{"spec_augment": false, "win_length": 512, "objective": "v", "tokenizer": "word", "text_encoder_qk_norm": false, "text_encoder_layer_scale_init": 0.1, "cond_dropout": 0.1, "padding_mode": "reflect", "upsampling": "transposed_conv", "init": "trunc_normal_002", "beta2": 0.95, "shampoo_beta": 0.95, "precondition_frequency": 20, "batch_size": 64, "adamw_weight_decay_other_params": 0.05}
Rows from block 5 of the denoiser of a small text-conditioned spectrogram diffusion model, named by matrix and row number. Rows with one number belong to one channel. Each number is 128 + 24 x the weight over its row's rms, rounded and kept within 0 to 255. All counts start at 0. Numbers have three digits each.
After each channel's rows are labels from the 100 clips, of 14976 (inputs lightly noised), where the channel reaches its highest value: "peak on" is the class under the peak; "responds to" is what is common among them. Only what is clearly more common there than usual is listed. The data: single English command words and digits, spoken by a formant synthesiser in many voices.
# convs0: first 3x3 conv (model.enc.1.2.convs.0.weight, 128x128x3x3, each kernel summed), inputs 64-127
# convs1: second 3x3 conv (model.enc.1.2.convs.1.weight, 128x128x3x3, transposed, each kernel summed), outputs 64-127

convs0.117:152117096093141096142174101105146126099151084183169119123133108182124136149165104167103112116114092129156101146139152121116143140092147162176144117139170143107102136122128139148165139175130129
convs1.117:094113099130123129156108165137109141133119169093068168159146156097099151099146120128148140091201136136120103100105133122116105122092128116060115122159128134126165157153123108076126107140095128
peak on: /ɔ/
responds to: voice: high voice; /ɔ/

convs0.80:140113114113135115112141157101149105128175121096108113099155129097093138158076097121110128066080132120107095157121082138117087105074145154131126091103108098161086119150122119121133151172193129
convs1.80:105129148136116136150163106158166140109170118125126155103117135156117119133169113139093148165178082141124146105122174100105125093158162117177139125166119160110144111122150128118163118104127183
peak on: silence
responds to: pink noise; rumble

convs0.5:111114150134156167105140093125130110132096149152133106114117133130168144143100107124159117128123098153145165074132104107126188106145081133128129108127102128108160109097079129118148085137136120
convs1.5:162115116097115131155110139074129100117090143137076137153122140104085106157118172131149146134150148111121118107140131128165173123216137122123172114094106157119055105143139153178135153121153116
peak on: /t/
responds to: /t/; mains hum

convs0.38:125144116087148094156120140101165102079163105133136141145096123150150137148139159096089112124123104108108117124154129119130105159106124122144109130124164128122077129076143118104154136148152155
convs1.38:171129115147148178118145115115095099177134110143108116064136159131156150129165132154142106149170120106143083090122138134122143132090183149138138092135116128130135136151157144114064121153119137
peak on: /oʊ/
responds to: voice: high voice

convs0.34:094165169135170142109134130166106129117128104161070068139067145122110110116125122122133135099132120139142114149114123112061102087124095093120136144110103115115133082141124132139166174133118113
convs1.34:122102097112098099113145140100127091142142146135100140145091154160163154111145118133122122122142157127173193159140141131145172117136139126114118136148132107133137109091119120131116115100114107
peak on: /t/
responds to: /t/; /ɪ/

convs0.70:163103137158146115127116150135147157132130152148118135153134100138151101167113153158109156146129147083171121082133111117130129145154148130166115151113106131139193101148181104151144137108156130
convs1.70:101167122147112109095122130092162092115139129112118163097149161118083111130154146151164097144138104152115136100140199100107143168108118117110112101077135080093077147119111120127159158138127143
peak on: /p/
responds to: mains hum; /p/

convs0.110:176077118179134135145119148108128115117187137121082119136103143166094151148107158109161155144112149133143117112119110139171112098139151159125187150131121137105086128102113133097139102100127103
convs1.110:089122136125101138135101164119130092139173128110139155140148099135165094116122123150103113131135086138120137097116099103104138168121116154216136110133166090153116120130119132138132070180147145
peak on: /oʊ/
responds to: intonation: rising; muffled (low-pass)

convs0.95:126159123102123116148107125093157089174142121148120098139096105154164102141111145145123107113109157127117173113129147065148134131094123120128144094113150115141080147137140128128171119121139143
convs1.95:092092153142127178107204132132109166124164072101079163103138113111131120130157108137124133146163141111140103102116110127094105163095152153167169131117138104115126129142128123107128147129162136
peak on: /oʊ/
responds to: clipping

convs0.73:120138126135122161143145116102093137136130049144129127141210150143133133097086121097148116143151158154124146110152131122149146123115126134097083132192117128137086143169134111163146143141144125
convs1.73:072127161134106132119149112131136113093106158090056129106081116125110112132176146174142122123132098115175096090148062136115113131115130103130163101092110131143130125069143124141123122141099125
peak on: /ɔ/
responds to: /ɔ/; thin (high-pass)

convs0.90:112147117136146098152160176105165121156126144109137096123154139148175065173099145106156110145143172142141101109108134112128144139124105146139134157153157108123080167118182097142135119119122182
convs1.90:135136136108123161131135084107137161123142106116142126128150138093114172106146133204126147165136124111113085150107139168123109093165158157168145119109106157162144128136101134116172113118182071
peak on: silence
responds to: pink noise; white noise

convs0.26:127147109121131189131140124169110144121100168098089144085129103096119142115125090127102103140131151130139137175177113125092177121106123115096137134137156153127118112127126195110147139098136101
convs1.26:159170127140109108146120136175200123135105108121123131145123124146110093146159158120132136140144124155129137112156137163161093076100097095083113096104087117131095162121122099134113161117097132
peak on: /s/
responds to: /s/; mains hum; thin (high-pass)

convs0.23:168161137151140146128117131149081125122144098114137128129152155159089153130088147111143150129132136133151132159128092144152130117143145094094141132164078114112102129123095118108134079134176136
convs1.23:104137126145153136108158146115131109119114113132118133164105102137158093120170119112143100110127089113119127115128097118132109161155130158154158153077117142142126086123172153172125125142104158
peak on: /t/
responds to: mains hum; /t/; /ɹ/

convs0.88:120146126143145112107131130119110159150101127139066098115119121097155083145106143105121096136115103134166121118107162135140149160151147162107092150127123133148135144127115135134083143120067106
convs1.88:093107153118143196093079114088130095164092123161147132146119117118155129120123142126160147098125162110084104114089110116132102100141133073155147083139108132152107112125149136104112133133112138
peak on: /s/
responds to: /s/; /k/; /ɪ/; clipping

convs0.30:114103115120091123133118092127148139113088128141142145115121155105101107108098141159132131146084123090146102210157127143172131113159104153131081122116123122140156155108146130114120166122137104
convs1.30:157134112133115127141151173094096142110142165148134094152130094103127105151128126064124105122135159138104136092128131111138181173134123114125138124088114175139129106169104147127134090139150143
peak on: /t/
responds to: mains hum

convs0.28:124142115155109132132101141114095111101144166110127129112100108128101140154115162095145133150100133141135121126055116158148165152141121139037143130100149107091183108148168115129073136106096150
convs1.28:132135129088169124128137158122145130102094124157122139108156134174126108087110151138174105119086171130162125136153135122127187146171169088183118125118117150118082139131119105120114166164124081
peak on: /t/; /p/
responds to: /t/; /p/; /ɪ/; /i/

convs0.31:157118100125126153104133091112131135128082094133163176149091141160117103109180092146103137127128090088133142165137125113097116128095156116105090105107128119136085118155145146135149151115116103
convs1.31:102102113088157130169138127187145127128133146133129109115161156133132184130105147121131134160131144147153125075104169160156106156108113092120123170113143143130148154154143141151085165193125161
peak on: /i/
responds to: voice: deep voice; clipping; /ɹ/; /i/

convs0.74:143127139100142111137115128120110132135063158085134180151153138097132137092131146167160150094159132126104170090134142120153148086133076177132128101115130140089175121117139123095118132131150119
convs1.74:163129124125128153126104126088151099063173086125132104110113146160094129162149134127116121138123114153104067112101129093142118117183147117111131186114107132108077095166134133148141094152138140
peak on: /p/
responds to: /p/; /ʌ/

convs0.65:137136098131125152106138166110119116120119119161117143103141125165098127114131144137083115139117128104105071164091137105103064089091113148094109103130123156133046147191145129136097125155152140
convs1.65:109112123164134126153124120143138163137125117135128103155131087086164129134141105102118130114115152125115124100148161145150184170034128101117116143122156097130136115116164110135148122124117090
peak on: /oʊ/
responds to: muffled (low-pass)

convs0.50:163128146159100150121121150126121119164106130110113152103128127101149112116134131146120108149162123102160131141128175137115189090196155149163119099156114131081084131126110150135128138081113142
convs1.50:086142146128126136165158105145140114092140137108113085129076152183138158125123185100110136171105121147155150146157064119097115148124130135144101135109121118144158140063113112136122111136107120
peak on: /ɔ/
responds to: voice: child-like voice; /ɔ/

convs0.39:121124108176138112097114148132101135114074143145115104129147112153122142140157139127122160179130133132144130131141132151169108112214105090127083138124105163118152165160120085183145124111110151
convs1.39:185144126112143157133148121126115158138175153121147148124125134097101161108099128131176127080132097131152129149125150117106125119096152130097155173127108155135154107135129108098104104165137127
peak on: /t/
responds to: /s/; /t/; clipping; /ɑ/

convs0.76:094136125146153120179116131079137151113189096140126113120154115130124133151134140148153116094137139106116127128162113140122078134090111136102100171153126151128183150158108147123138103119140100
convs1.76:159113130137128141080144114141117110112076175116098127097091158145098123121127112100128128141129134103098112110147147135116105125144158116134145118126116141126035129100095131146144127107131156
peak on: /t/
responds to: /t/; /p/; mains hum

convs0.22:133174120156187106123104119137130177156127180111110143097105123141103101115120129077150120111136136128104134072114110184144153118161084120126157142135101092087145111109114071129123137111136123
convs1.22:126127132125111182148174186093120095098110113136111096117115128121104110113095135217148123110119125119091131121133135134131147162149128143175170158115156118108089136113127148109126142166106145
peak on: /t/
responds to: /s/; /t/; mains hum

convs0.94:155172105093082117117144155102143143148109109131144150103104138138104149166155173119075120142103126087139099146109088111108119151076156140101096108155165125123174111092106169106136130127162116
convs1.94:126096116132171149130141122140151121147119127129123134104142119112169126096130152156139095108148103113047124078130171136157148148126167058173127080144090120134157130146100161093152105154117151
peak on: /aɪ/
responds to: voice: child-like voice; /aɪ/